{
  "model": "image classifier",
  "dataset": "drawn branching plants",
  "train_examples": 36250,
  "image_size": 32,
  "crop_scale_min": 1,
  "horizontal_flip": false,
  "translate": 0.12,
  "targets": ["habit"],
  "num_classes": 6,
  "arch": "pvt",
  "norm": "rmsnorm",
  "norm_position": "pre",
  "hidden_act": "gelu_tanh",
  "mlp_ratio": 3,
  "head_dim": 48,
  "fused_qkv": false,
  "qk_norm": false,
  "layer_scale_init": 0.1,
  "parallel_block": false,
  "inner_norm": false,
  "kv_group_size": 2,
  "patch_size": [2, 2],
  "depths": [5, 5, 5],
  "widths": [80, 160, 320],
  "mixing": "cutmix",
  "loss": "cross_entropy",
  "head_dropout": 0.2,
  "init": "trunc_normal_002",
  "residual_init": "scaled_by_depth",
  "optimizer": "muon",
  "muon_scale": "match_rms_adamw",
  "learning_rate": 0.0017,
  "momentum": 0.95,
  "nesterov": true,
  "orthogonalizer": "newton_schulz_5",
  "adamw_lr_other_params": 0.0018,
  "max_grad_norm": 1.0,
  "ema_decay": 0.99,
  "max_steps": 7700,
  "batch_size": 128,
  "epochs": 27.2,
  "lr_schedule": "cosine_restarts",
  "final_lr_fraction": 0,
  "warmup_steps": 150,
  "weight_decay": 0.3,
  "adamw_weight_decay_other_params": 0
}
Rows from block 12, named by matrix and row number. Each number is 128 + 24 x the weight over its row's rms, rounded and kept within 0 to 255. All counts start at 0. After the name is the row's rms in percent of the matrix's.
# q: attention query (model.blocks.12.attn.q.weight, 288x320), inputs 0-159
q.130 098 [104 121  87  94 150  97 126  76 149 133 164 114 110  81 146  99 123 154 111 149  88 109 131 122  88 124 131 115 153 113 110  61  76 147 141 124  96 147  89 144 124 120 121 120 145  96 142 158 117 119 113 110 121 172 152 164 153 102 103 118 157 143 142 162  77 113 121 176 135 138 124 131 161 133 149 147  92 111 120 116 131 106 155 104 134 164 114 116 136 147 115  72 129 137 134 106 115 164 134 137 162 164 120 156 115  83 129 149 117 105 100 172 141  90  92 114 150 123 104  95 144 129 158 150 129 130 107 151 137 135 124 121 105 155 114 102 126 123 112 104 149 143 106 123 110 102 126 118 146 159 138 119 136 165 128 157 113 133 144 109]
q.131 086 [ 97 146 109 113 148 137 142 137  86 167 163 146 133 144  88 139 131 131 147 121 148 161  97 164 106 113  94 160 134 103 117  90 120  82 108 110 148 102 128 108 128 126 120 144  98 139 115 124 118 127 122 153 147 172 193 132 128 175 103 111 158 148 118 121 142 118 127 136  94 134 135 143 135 165  71 103 116 110 171 125 132 137 135 134 131 117 105 136 106 128 171 147 163 163 107 125 129 173 105  96 127 118 100 142 133 121  97 111 111 159 182 147 125 120  72 132 141  73 120  82 120 108 140 108 131 199 131 151 158 124 138 154 140 138 150 138 100  84 110 122 125 131 119 126 144  82 164 118 169 157 134 148 157 124 105 147 110 117 121 136]
q.132 098 [ 74 145 158 176 102 123  95 110  92 133 157 174  86 117 133 129 125 108 145 125 127 156 114 135 123 152 152  56  85 176  83 122 145 101 139 121 104 145 104 127 135 114 103 143 140 105 109 133 135 177 133 125 133 119  92 118 112 115 132  76 127 147 184 104 109  88  87 110 116  94  82 162 122 107 107 106 127 115 127 148 110 129 127 194 109 116 179 145 138 119 168 124 122 136 117 106 140 146 102  92 109  76 124 107 140 154  80 147 164 142 144 143 109 141 103 114 134 127 155 113 144 167 107 113 117  85 139  83  96 132 133 122 129 123 148 124 117  73 130 139  92 150 158 127 179 130 134 182 124 134  89 139 146 100 111 129 160  95 142 116]
q.133 099 [114 161 101 103 131 110 110 173 105  72 134 123 141 134 120 146 144 156 161 118 100 109 145 136 154 134 146 150  87 125  89 144 178  78 153 127 104 115 145 149 117  73 150 114 134 120 115 145 141 102 143 148 183 106 121  96 143  95 158 102 118  98  74 123 149 121 129 112  97 172 129 141 143 121  94 140 140 167 101 131 131  79 143 115  85  85 160 134 130 148  83  99 118 107 122  88 100 121 148 117 125 107 189 117 107 145 123 174 129  89  96 148 112 135 127 145 136 145 136 174 137 143 117  83 117 124 125 123 139 136 105 170 131 170 108 103 155 141 132 104 141 134 122  89 108 158 115 126 108  89 152 122  95 107 137 168 113 149  95 136]
q.134 094 [123 157 162 118  90 146 147 184 156 140  96  56  79 168 163 126 125 136 152 135 121 137 160 110  75 156  83 137 135 106 147 114 133 126 117 115 125 118 119 145 133 104 149 101 108  78 188 136 140 125 120 130 145 135 157 174 141 166 115 132 166 130 125 126 158 158 118 102 107 129 120  89 159 126 125 121 143 131 165 146 134 111 132 117  94 131 118 139 128 145 115 103 146 155 153 152  93 186 137 114 159 140 139 105 124 104 119  93 136 144 158 112 130 125 157 101 116 127 112 123  89 112 117 118 163 144 160 139 128 137 109 177 114 132 153 103 125 109 121 132  98 120 128  98 118 114 100 151 145 137  67 105 117  94 169 131 149 144 192 135]
q.135 094 [ 75 127 130 117 144 128  80 144 114 136 176 123 131  97 132 160 150 108 144 133 137 120  96 135 151 123 112 152 145 136 165 102 129 129 134 145 132 135 118 100 120 161 152 102  92 163 152 146 115 147 127  89  69 123 118 127 106 142 152 138 121 114 119 108  95 135  85 153 134 138 134 127 151 153 134 167 134 144 129 129  84 136 168 113  85 161  96 160 118 154 191 144 141 130 125 112 123 141 139 111 111 161 102  81  85 153 112 152 118 125 107 127 135 105 153  92 173 107  80 123  88  99 142 115  82 112 144 106  68 116 159 117  98 109 126 150 101 130 171 139 145  97 137 139 100 123 125 134 147 134 107  89 147  81 106 131 120 113 106 149]
q.136 104 [143  95 133  93 128 133 142 116 187 116 122 177  90 119 123 114 158 104 129 145 120 104 117  97 130 103 100 145 133 122 164  98 127 169 133 148 144 136  87 124 142 172  89 135 114 101 127 120 138 135 127  99 125 207  91 104 137 111 109 139 146 111 152  97 146 154 119 116 123 167 115 111 143  95 147 142 103 119 116 144 117 162 131 147 121 135 125 128 130 118 137  92 105 102 164 132 115 147 143 159  93 146 149 154 162 131 175 140 113 171 167  95 125  90 111 117  99 130 126 117 158 131 100 123  82  94 125 145 160 130 142 177 128  96 125  93 114 151 114 173  96 117  90 155  92 146  68 150 118  87 138 126 122 118 129 113 139 120 153 108]
q.137 100 [166 131 133  98 119 145 138  84 138 158 114 128 167 122 158 122 140 132 102 144 132 107 140 105 195 181 130 128 140 134  88 150  80 127 131 128 107 169  91 124 126 132 114 183 122 131 141 159 137 127 157  99 181 129 128  79 112 141 119 127 151 189 131 179  74 114  79 122 140 120 165  91 150  93 123 129 110 146 104 133 130 127 132 115 141  78 120 123 123 118  88 124 163 138 136 151 151 119  96 115 119 116 100 130 128  91  96  98 123 145 140 133 135 117 138 101 126 170 110 169 135 139 164 127 122 130 114 151 134 151 128 109 117 120  83 124 157 112 165 118 167 104  91 120 140 110 133 191 137 154 100  96 147 108  91 147  77 121 114 100]
q.138 093 [113 103 100  99  78 111 121 125 149  87 151  95 148 122 102 129  73 123 150 139  75 140 130 107 159 120  98 128 150 163 144 122 136  96 123 131 127 137 170  33 130 151 129  99 142 119 133 131 116 104 141 127 164 109  83 104 136  85 116 149 131 111 110 133 149  87 103 157 147 101 120 144 106 111 127 113 137  95 116 104 124 104 153 104 142 133 124  98 133 189 160 120 137 153 153  95 103  65 160 140 134 113 139 139 154 105  87 106 147 127 120 127 124 145 121 141 121 154 134 106 119 159 128 118 111 154 131 100 116 155 118 147 118  82 139 114 130  82 134 152 129 146 120 127 175 142 152  82  99 115 157 166 146 150 113  90 151 121 138 129]
q.139 089 [124 117 144 137  96 149 128 121 152 125 136 134 147 130  67 149 165 128 129 106  92 120 153 134 126 132 147 140 117 102 149 160 119 132 117 112 141  87 142 121 140 138  87  95 127 108 134 109 166  90  89 123 122 148 159 142 173  63 105 151 151 115 170 113 128 130 148 101 138 107 143 122 104 121 144 111 134 160 124 145  95  97 112 205 131 112 129 145 138  84  82 152 144 159 156 153 134 120 119 149 142  82 125 106 128 121 138 112 133  96 127 133 134 199 117 103 109 122 126 129 125 123 169 156 112 118 128 136 110 161 140 153 133 146 159 159 123 122 106 130 157 138 131 144 146 160 152 102 122  87 124 121 111  65 128 147 137 104 152 141]
q.140 101 [142 168 186 118 151 161 151 133 150 106 143 114 130 132 162 124 102 142 130  98  97  99 118  75 109 122 170 111  90 130 139 134  69 134 101 138 121 140 129 112 150 129 120 128  98 125 111 159 149 121  76  95 135 119 128 111 109 137 128 152 126 137 129 157 110 162 149 167 178 109 147 148 142 101 110 159 104 112 112  98 187 152 108 146 137 148 113 143 107 152 108 161 121 142 173 124 143 146 103 135 117 149 110 148 166  88 157 116 112 115 176 108 135 121 104 146 152 171 116 176 162 127 139 126 119 140 103 182 148  92 174 108 143  96 123 119 102 127 166 124 186 142  96 108 111 103  88 152 173 156 152 112  96 148 171 107 128 115 139 145]
q.141 103 [124  85 129 141 138 179 107 174 120 133  82 117 142 134 127 101 131 123 126 112 143  91 123  88  79 103 110 145 111 108 170  73 150 167 147 114 122 142 127 124 108 149 130 109 107 119 121 109 113 155 148 158 118 123  82 172 130 143  92 107 104  61 132  87 165 142  75 130 138 120 174 120 115 148 146 124 104 153 155 123  84 132  99 143 183  88 144 129 137 155 135 137 132 132 125 112 152 164 157 100 124 124 151 136 169 139 124 127  97 130 150 120  93  95 119 147 136 105 164 115 151 115 145 152 161 105 130 155 104 156 154 168 137 156 139 126 114 147 109 120  92 130 113 102  91  62 158 150 127  64 118 128  72 115 142 118 121 112 138 138]
q.142 099 [103  88 131 110 129 117 110 125 163  89 111  65  69 150 141 136 124 121 160 128 113 164 123 146 109 161 152 145 159 125 160 124 111 128 125 156 143 117 144 143 133 129 162 149 116 127 129  81 140 150 119 127 113 121 134 114  82 159 122 124  96 141 134 131 147 124 112  95 151 137  99 107 166 159 109 156 139 155 117 107 144 119 157 170 179 144 127 137 171 153 163 122 149 146 120  99 102 122 111 156  93 126 144  91 127 114 159 136  84 171 145 141 106 110 131 152 100 114 153 125 123 137 163 126 153  85  95  75 117 140 130 122 140 111 132 145 129 126 129 111 119 144 117  95 146 132 142 129 170 133 150 145 141 123 113 109 159 151 108 167]
q.143 099 [118 123 168 148 131 112  83 139 133 122 118 115  53 123 118 128  97 124 118 109 146 137 145 116 112 135 115 110  97 145 112 140 118 149 117 125 138 123 139 163 157 121 189 150  95 110 166 153 128 168 118 133 132 116  78 119 165 160 136 123 109 121 153 145 116 148 150  97 154 105 148 161 198 133 103 154 129 117 111 116 123 141 119 140 157 135 101 150 139 108 166 101 130 107  90 131 131 135  98 119 154 166 113 184 140 160 112 109 128 139 137  87 123 173 103 107 119  86 119 129 103 137 105 126 163 136 165 136 154 139 104 123  76 165 142 200 137  80 134 155 112 156 144 133 103 123 169 138 180 112 115 143 125 136 103 120 114 141 110 133]
q.144 091 [166 129 106 136 144 139 110 161 126 119 147  97  88 147 168 165 172 129 133 109 141 139  98 143 142 103 102 139 139 130 124 127  97 150 100 119 125 111 121 140 165 121 108 110 153 108 128  95 113 119  99 136  76 143 117 122 105  96 138 103 117 178 134 133 123 121 160 139 104  99 165 124  99 106 120  90  87 124 112 103 113 154 107 121 160 128 134 111 133 168 110 107 112 170 119 128 137 171 190 157 120 155 119  97 153 113 155 160 148 157 127 125  93 119 127 133  91 163 124 107 152 165 156 152  88  90 110 130 155 118 151 104 143 134  88 133 118 147  67 122  93 201 119 149 123 127 109 169 115 165 137 147 170  99 154 134 105 131 123 148]
q.145 105 [115 124 137  96 130 175 127 137 154 129 135 147 126 125  94 169 181 115 117  94 145 142 107 145  97 107  95 128 163 156 130 151  72 146 137 129 152 148 157 163 128  89 130 147  91 131 127 132 132  99 156 112  96  98 146  83 116 140 165 134 107  85  79  96 103 120 130 139 165  70 116  91 109 136 103 119 151  91  98 141 115 121 146 154 158 187 133  99  75 156 168  96  80 112  93 140 115 132 115 142 105 132 131 142 128 173 175 150 137 102 135 142  97 137 133 136 146 121 131 129 108  99 159  88 183  91 128  74  95 144  78 145 148 110 151 125 122 159  99 170 122  87 166 141 155 111 132  98  93 160 132 122 169 145 109 128 128 135 115 121]
q.146 111 [133 155 161 140 128  91 105 156 155 119 106 108 134 117 124 109  93 167 148 178 123 151 105 156 105 148 138 149  85 151 156 151 130 128 140 119 146  81 141 109  96 141 149 115 126 136 128 109 105 163 144  93 137 134  91 179 110 154 115 128 145 164 135 140 123 133 117 136 152 124 122 120 119 129  96 129 122 145 110 120 142  82 123 124 124 116  93 100 136  98 161 112 144  98 136 131 145 136 109 100 186 103 132 165 140 104 169 100  88 152  88 155 108 128 107 117 133 155 150  97 138 116 146 119 142 108  96 129 127  84 126 122 144 103 135 156  99 138 141 157 114 124 107 118  88 155 112 119 165 148 129 139 114 139 158 143 141 136 117 169]
q.147 098 [164 152  99 152 126 141 125 112 122  96 137  98 164 149 128  98 140 174 112  90 136 149 143  94  76  85 134 149  67  99 139 174 163 127 114 122 142  93  93 134 125 141 100  99  92 123 132 173 136 146 114 101 120 129 111 107 131 125 175 140 130 147 149  79 120 146 167 169 125 112 134 131 117 169 126 138 169 125 147 181 150 135 140 153 149  96 113  84 130 115 115 132 154 148  87 173 129 148 127 151 117 121 158 131  91 117 130 123 137 121 110 125 173 145 147  92 156 163 109  64 118 156 102 132 134 140 105 145 133 142 112 134 180 111 145 138 122 132 149 116 125 131 100 164 122  98 100 124 134  94  97 141 115 162 164 168 153 111 147  93]
q.148 099 [129 126 121  98 135 108 154 174 110 153 128  76 107 136  97 147 122 126 141 137 147 125 139 101  94 173 131  91 109 130 117  68 146 140  91 120 145  97 110 116 154 140 157 116 123  94  99 139 127 115 123 112 130 145 119 120 122 155 128 140  89 131 166 183 146 122  68 177 130 121  89 121 104 104 108 149 116 129 127 138 181  77 136 148 171 128 152 122  82 110 130 129 100 128 165 114 173 105 153 127 115 137 186 132 109  74 171 132 120 121  94 140 125 147 146 159 126  72 129 132 143 108 122 118 112  94 147 110 108 111 143 120  92 117 139 124  54 183 118 165 131 104 130 133 154  99 125 145 123 170 138 118 148 101 130 110 171 153 158 112]